config = dict(
    arch='resmlp',
    model='sound classifier',
    dataset='notes from a synthesiser with random patches',
    train_examples=78125,
    noise_aug=0.002,
    time_shift_ms=100,
    n_mels=64,
    hop_length=160,
    input='log_mel',
    spec_augment=False,
    win_length=512,
    targets=['oscillator', 'envelope', 'filter motion', 'pitch class'],
    num_classes=[10, 4, 4, 12],
    norm='layernorm',
    norm_position='pre',
    activation='gelu',
    mlp_ratio=6,
    layer_scale_init=0.01,
    parallel_block=False,
    inner_norm=False,
    moe='soft',
    num_experts=32,
    moe_every=2,
    expert_mlp_ratio=0.5,
    slots_per_expert=2,
    shared_expert=False,
    patch_size=[8, 8],
    conv_stem=True,
    layers=12,
    width=256,
    loss='cross_entropy',
    residual_init='none',
    optimizer='adamw',
    lr=0.0015,
    beta1=0.9,
    beta2=0.999,
    eps=1e-08,
    grad_clip=5.0,
    steps=11900,
    batch_size=128,
    epochs=19.5,
    lr_schedule='wsd',
    decay_fraction=0.3,
    final_lr_fraction=0,
    warmup_steps=590,
    weight_decay=0.06,
)
Rows from block 9 of a small sound classifier, named by matrix and row number. Rows with one number within an expert belong to one neuron, the router's apart. Each number is 500 + 25 x the weight over its row's rms, rounded and kept within 0 to 999. All counts start at 0. Numbers have three digits each.
After each expert's rows are labels from the 100 clips, of 14976, where the router gives the expert most weight on average: "top examples" is what is common among them. Only what is clearly more common there than usual is listed. The data: notes from a synthesiser with random patches. In brackets: how many of the 100, against the usual share in percent.
# router: slot weights (model.blocks.9.mlp.router.weight, 64x256), inputs 0-85
# up: expert up (model.blocks.9.mlp.up, 32x128x256), inputs 0-85
# down: expert down (model.blocks.9.mlp.down, 32x256x128, transposed), outputs 0-85

# expert 9
router.18:521494515480510495519504480532520481481469511487528465491446513527494491459465474510489531510486463491500455477503478496505538465525500482521503501503495469453494504484489480511524543543477449511506510501517515552505475486531525489515468542539520545464467492
router.19:459488516504525498487508483543498509466492478469492475473474527471481482505516534483465534521509471540499462525545488466515505477484482480479484491516474490490465495505497527476526506498486476497546497525519535537505472508499551478509503552536479548501467518
up.0:529478520498506496523489500491488504510499510497467497488514484483490523531528523501511497507503541566521523460517523529499467505538505507538499498500477456542511517510511430523507450478498525547550483511517496453495466438489503509550498518459504499536481506
down.0:494510459511502475492529473468548516512502503515475451506499536543438486500485487482507473514475503525517533474510505512477477498560545485527489499479471498461520519496498498459481513468540526490507488473490508462488500456446503471527519489464501518524486478
up.1:455497483500468484495484532506481545507500566475478496518511473482503476524516493521504516512534505516480494488503489508477475502480493528483443521502516476509521468505483498438536507497523545518503512509479497516480557505495494519463518554464510540518522492
down.1:506482507490510459493505524503441520496520485515433540504516420467529509517521488512518506496507490482493479507458497511513486513514483522456502494480464510510537524520449529417496502517531500488474494504496498520494490486520524531546510520488527479473517514
up.2:559507475486474551460485529501462572512497475502499493476473498510504490511514484502506534560491470515511522489514522505509501497475533501507506499491542489488487459495515482504513466517492479515474496519490497518479462474525487517501486492500511562514500535
down.2:513474499535527532521487484500530494504485531490487478450507544563489469489470520495531474492461528541526503487560520494450514547502528499522481489480462542481499505529498491521474522478480504478494468503524492534512530457487481448504490485517479518525514512
top examples: inharmonic FM (91 vs 10.3); pitch class: F (45 vs 7)

# expert 18
router.36:531495548472503510475427529521498517466474491504482508542469537495489522468495489510504461492449551531491519549512486496479476488512552534510520528487506477497501516511514475554554526483515500495481506510542526523465512488493467490505519529475518468506456502
router.37:502509544503494541494454522513493530499466510495520524528491516476482535508474467502531506495466472488505486531490521501557516495490520500500511488497525518476485469531480555564526477492509479507512498480496501490480511514459492512458522449483512470505477516
up.0:479514478471520501478530513474455507508513513497501542526535477503570459561501519465502526466512434463497503478492518557521513509523443505529486462563532502510486470513449523513470486477514476458533482511485491493483521516499502528475503464499500480514502538
down.0:513532509492498492446479531497474505509519493512494546505565468497549484527509524480542512480501521497486500504455501519540537503478524486512498454529507517520487481507421524527489514533496539474455464513529511505490493499479497499509502437498460512486504536
up.1:491519503494422472493482513490485485502503570539511497534476510500579495476481488550496531484519479467507490483505530492471528493529482502483458531485506482497490499472502493478494522515521521471512491483501494502516496496474528516459518462516488451465497490
down.1:462490534531505516484462537496471527492478481493486539493501488511540460532492493510527493488503511495503501507522528525517470507504494503532506512506510482497501529519491532501517505496501486522493522490537539533526515456495500460489512499470413491504530523
up.2:466484487476509477545514421484507484499523470541483496537536475484524516469510494490531500447497545501537470523470515518481520547549513504495492471514534456503501501469499484511527527478483457528503507527490502491516518462517510499499516531503547481472496459
down.2:533500493548472483550528513527521469525436519500542538459492505542492480500478522523488519496494518508482500465523476500473512495461464516523467513525463515469535527502515498439502497525485492461488498464543519504530535469515535497468521511477451527507496532
top examples: pitch class: C# (59 vs 6.4); harmonic FM (55 vs 9.9); oscillator: inharmonic FM (39 vs 10.3)

# expert 0
router.0:455508470447517550501474500474462478486510492495513548462520446481555472513532479489489492494486517504537488493497510527475519508534518517519533532519478500558496505504492510509518499492496463543517477546488502518481510524505514491499483452531527510473512482
router.1:515491494503505464470529521489475506555505519494480525465508504495517483499537456530496504473497505489505471526528501536481461540526506501484503529474512446489496473484515479497507477557498529492482498534513515518465517483474462516511529491499535465482508521
up.0:501482467539517523504470480498499482501482481521438492503496498501492464498459490526460510485517534499505459495535492531501478491495514514492488535504462461498487481501486564454508489534460523563555515485451516498489523515455477480549484547516560475511453510
down.0:522487554553492487498489527497511528493444490514483468536478462475492462512497501543483501503504486485517507516522476552508506469533509519503499496510480468519506530537497531498536494534472496511499547490495514502533521464509517474500493538495493445508491547
up.1:488488488505522517494537468553553477478502514507498482513498488525544515454458494486515437494516520528478487478510484491526526535466482493501474503517478508487514507488493508506486507532525512499493485467513471471486467502516561538511478515485506489496465490
down.1:509512504504502444532505508510510510482468502473511493458545528517482496461482501521505513505472481504505505481508514472531516488472506515462490447525497514476494478485459505504486510565494516477431494513530503517500491533479491464506539535495539479522491460
up.2:534529473513480517485481480466566503527458497547485497470484479502516479482527478528479486510522508535505479488521487517557509473467507485451525520526497476480487472468447513508499491531504512518524524562504478498508519539502479484494479538497559483473453483
down.2:498482564541477520493470509493508527474465480524516501535494502496525454527480519523471471515519521466515503493522507550492526474545479502528515494532522491495504484518526487499521470499444485505500523461478509502549522515514522479460458503542548463501505524
top examples: square (73 vs 10); filter motion: fixed filter (56 vs 20.5); pluck (52 vs 25)

# expert 6
router.12:521536495527490463538513506520502485523473544474532505491506483521492457507521477495532492522536488435501489480511486473509560503454476509477489487547475482510520488539487470476482528536479547458522482518540514489484519493484501482448472476530484519515501515
router.13:534554517530518445479507526488498502504493505515515499539507513515528491497484484523499517480544518460498504520528510508513511519459510512506519486506494506498444461489502499450557450515514489570546485485509520494482484522485500520455495492540484499502458491
up.0:496501479494546558464488542434495525481485481523460471502492472499531466519507514489503481445497492468518479495501520526505471553515505513549486504518506538496469487491508479503559465520530519559514486498476530486506512517504473528552524496520521497478507495
down.0:507493495478503500496518485483472481506519486529439509505551467483574481517497514509559491474517538475492498493470502537469444490514473508496509499499478539483496499502534486451485433471500489487488506515499495493516499465496484504520507497549483490504498513
up.1:453477584492475516463462472509488512481492525485536472486472550474466527496510481522482471484523505480472524499536502490517492514506476509549512518447516505485467522482484509524525473531484454522522487477523496486527462503442494504468458496487475516500505506
down.1:485521509502503501415483477499495516515488527457526469489475538484486493460504484503480504523500465497480509491523502478521529499474504470488499525487537474495471522482471521522526556499497482503512516540520511523515493563521501487484515460526478511517497464
up.2:517507484493550488497528459501487504506517472484478465493506517508505537495496519520495521478474486574492504498513557506504510502531540494510494465512516503435503493497471530530498549509474537468499478532498491462471492497550490511564482454508502491500526514
down.2:506531495488560480525481525504503484492499493492466479480501469534482479532510512503504480462484526541521492504483517504487485502529515484516504437492491511535498491525424474474483538472504536482474468514493474477492494479515504504573479481470496477533531506
top examples: harmonic FM (63 vs 9.9); pitch class: A# (49 vs 6.6); pitch class: B (47 vs 6.7)

# expert 15
router.30:510506516496479454506504509453513496447510536498493518502494483507499521483523509456515490570487458463508527481463491513529461433481486467476597517518461455466533502495505489495484478511531505522468529527515454503500500540500517519496483446519507486533468523
router.31:544495493488469496495477547481503506441483521505488525509507511530498534482502509440513481534523470481510507448491514499510460448506500456471556505507505446463536494497513460510475508528526510496474549537486502504510521477519473530510480480503491548535462523
up.0:527522551519544460509507540492562527506499495525475527481547538427479489498505508491503488499480499498494513479510529496513510501477475492528483483518478484476503570541511493495513488484537530516428479516473438455499495526491499468536492498505526484530511510
down.0:507518460471492498473517432493514514494524483551506480516482525527494497484505529498519477536472484527502489498490515446508533505496484471478483453480535529507484474458493462490462501493500504502510490468492478481554507535487512507542457514492523481521547433
up.1:514459518527477468543506507508501557509511453491489465515477497489461504524495479531526518484523484518540529486476546511469530516477506511481469531484508514494456553512499494503486502481531460500523418519462539492506501503530501491488482510502465530494488520
down.1:499466542530540518529504482535470496488496476495466487468514513468491470482510516541521542530495523534496477541509477541532487528495578509490445488499481471515477498508531579522528496514470516505528522476499507517451493530488505482482568547508506501484505473
up.2:505467496506482470496525516495504554519545460486489461526508489453479511539480489526524516486486497517506517471476551471485521516462506506500447511486532500484465568523483489506512515494510472491502433500475512508485486494503529499498475514507469515505511504
down.2:525503529524573527528531517504484530511500504499469491484505491460501461488498554535527527529468532565463487529507483499501477534500530494496424499485475462519477500514503558516512519528477519489507499447466501511486483509493491479476525539511495484502523494
top examples: pad (99 vs 25.3); square (61 vs 10); filter closing (54 vs 19.8)

# expert 10
router.20:486490504430485520519515488501464529507518485506500480507523487461498492506543471495475535475473528519550518505499529534510530520495486525526497514532517479511452465543501533533509466481461533508484462517503491459510539484496483505503529499486500473494538480
router.21:461522550479518500508509535543476501540526520543462496528561483463479422469535476536475508506478534505539535466504562522502494504472510492519464513517516482472466458540503532487501485486495530469483471504475472477480504481498528480526499463507486471521535480
up.0:514534511454473513470522530468499464490496507506532495484512569504557535475521472467508506471494457513498499501511524492517538476503511496452526491522503520551507516473491490523473511512484494483484471526514465532458496535520496528497518466500521490475533497
down.0:521486456512515481453494513514493532474498546489501509481477503524469517492485476501541486514486527516502523455513494499500411523505531501455532520457463496495530503487493467503504515552546496517456530546528549512470537484513491486534501499491476518512490475
up.1:516499525441493498474507498462523462466484506472528473486509526484524512485518490454519517483515499485503506485502526516511505481538486505515550526534466530525499510499485443544525507472511488466514486499542491506473509504476473509503510426500509489436502493
down.1:508495462524495531481557514491508484489496530513466520520513476482473460530490471509512508494510571521487484462523498529525450497502529490483524509491476453482497564491546497490539477511497520505518508528522499483462529520503501468478483507513496511501489500
up.2:492507469515458534473452477471526477455459480515565495528504547497519523499492467470508481482532500480455519516484471501503488486508504527474525507552484517483468525490535475523543496527511475511512517490548514508502519526495452509513505489519513496454464487
down.2:517495506502456468512522544507554503502488525467521508525498474469481489515469473487453510484551502442492551458488495531529453520467499479488525499526521475480502492500514551499504472507467543507488550527493543516479513500529489475466547492534480544495463530
top examples: bass register (74 vs 22.4); hard sync (69 vs 9.5)

# expert 26
router.52:527532486476472477461498514492500508513464525557517503515462490468495496494523483480498446469519497489514485497478534512523504497484504488438517531487530485523506459534501559477494429512501486526488480545483478497491515479443507510445493496467512484535510486
router.53:454489480542503473543502499483449545489508509549499520481535481488509458494532465488543490469498514462483515460518490492469530496509501512491549492501522504521494493474497455457546467502522511579501503506488546529496507506474528515443523525522488502478490512
up.0:542486491515498503508511511470473554488550507514473452483518485483510466511486504488511463507497473489524538479532532463515540511530530508518521503522499492526478496480503522535481485552518509470492490457527504529497497503520533500475518530526537530505538477
down.0:498531529478500479495455498505522542522507501492499540502539480489489490531478485502541494493520505498486510492476499478544500484515515484498474460513519500499552512460494497506510520526500553500453447486517496526497518538497489479567503503488548509495496516
up.1:554516484514518485492491502476441500554516507513490479490480562519533501503513531481511499499492472457525550514538529456494532535507539489532552499517519500470500509567545440499517507523500470509513490449535473538500500505518525528475448532520476502490518531
down.1:474506529511494513504495521515523536485497474497457531509571476458497476496503502515511499493498548514501516499486502517513502485530519514481505489535485482528488534496508517498521488518507510536459455486481479507500500490456492486543485530525558502472486530
up.2:453470475532472475499499478497528475470480479487527472489476528465460500486468477475473521530536469491534460467524501493509507508502464492454533504466485443495476517498494505526528475527498505489548506502488502495521498483473535470477480494465497510531456487
down.2:492488467494490472469507492524474542522525534466508476455488500562457529466505453497493501525486476551509470500514495452458538501488488512509465510453517514460512516487462470495488534511537501489465455505539506507468494470485502488506486487460493541515500465
top examples: pitch class: D# (90 vs 6.9); harmonic FM (32 vs 9.9)

# expert 20
router.40:464511494522512571492504489501462485501525529498503484494513537464523517489501509472483505462510489533535488509518530528460474496542529516480497544516470501506463506475538500544496485505491492507511485548511487550459483499501532482505533458531469509463447498
router.41:449488499573500527476486473493505502509500510494478489460512500463494529543512524510501548463468472495514476489509523532462494521529514535481489548469486513493479504499525479514510485535481527468524485557518519509435521492437477471504564496511483503456451495
up.0:460526468527521532464501480481521486511513509490516496498514516531516512489499510497510460511473525527485487469514498472477506519493502468511519502463489548551529481470511464496473508515514492530464505481515487516514498518473517500504396476503520480466520480
down.0:500530470462513541478483507488495549477546496499514517493545495540520523507490481483502463459489499496509494496500531469470558518503498469584458512500522509512520541493496445546473523478509520520455442527484494532467482499499495522491454455527477505504503514
up.1:471509511494487483483488511477541478500511495552465510558506468496528510492533493486485481518531458439514494535478504511518510500462495474469518475518521498535495430524461447509490529543522515477514553504481483491494553502479499530499485532506504459511516517
down.1:516516498465526493494474522496486485502507484539467500513519456516549522530485531473508495500491468488489537535434496503515520503511507530497469525504491537502541505504474491491483509500504504460464478521486489493502504453510507509564478522495508484509507495
up.2:548527464476481462513507451489518526531496543541508509530507500515521534515477449484499467523524481491524546442496505470481500481453479498542533497507533485488526479530516486502502479482511477508472487539487473488510489465498527531484444471487489522536520487
down.2:525468507513507501426489536501493507498486533511476498471482521502511472494505451472527517498519513491518502468511504531467453528521521502475577513480517459492566478502530480479511519515483521516504532527569471459426519490487466502501535497458529502516502547
top examples: pluck (87 vs 25); drive (71 vs 25.8); ring modulation (44 vs 10.5)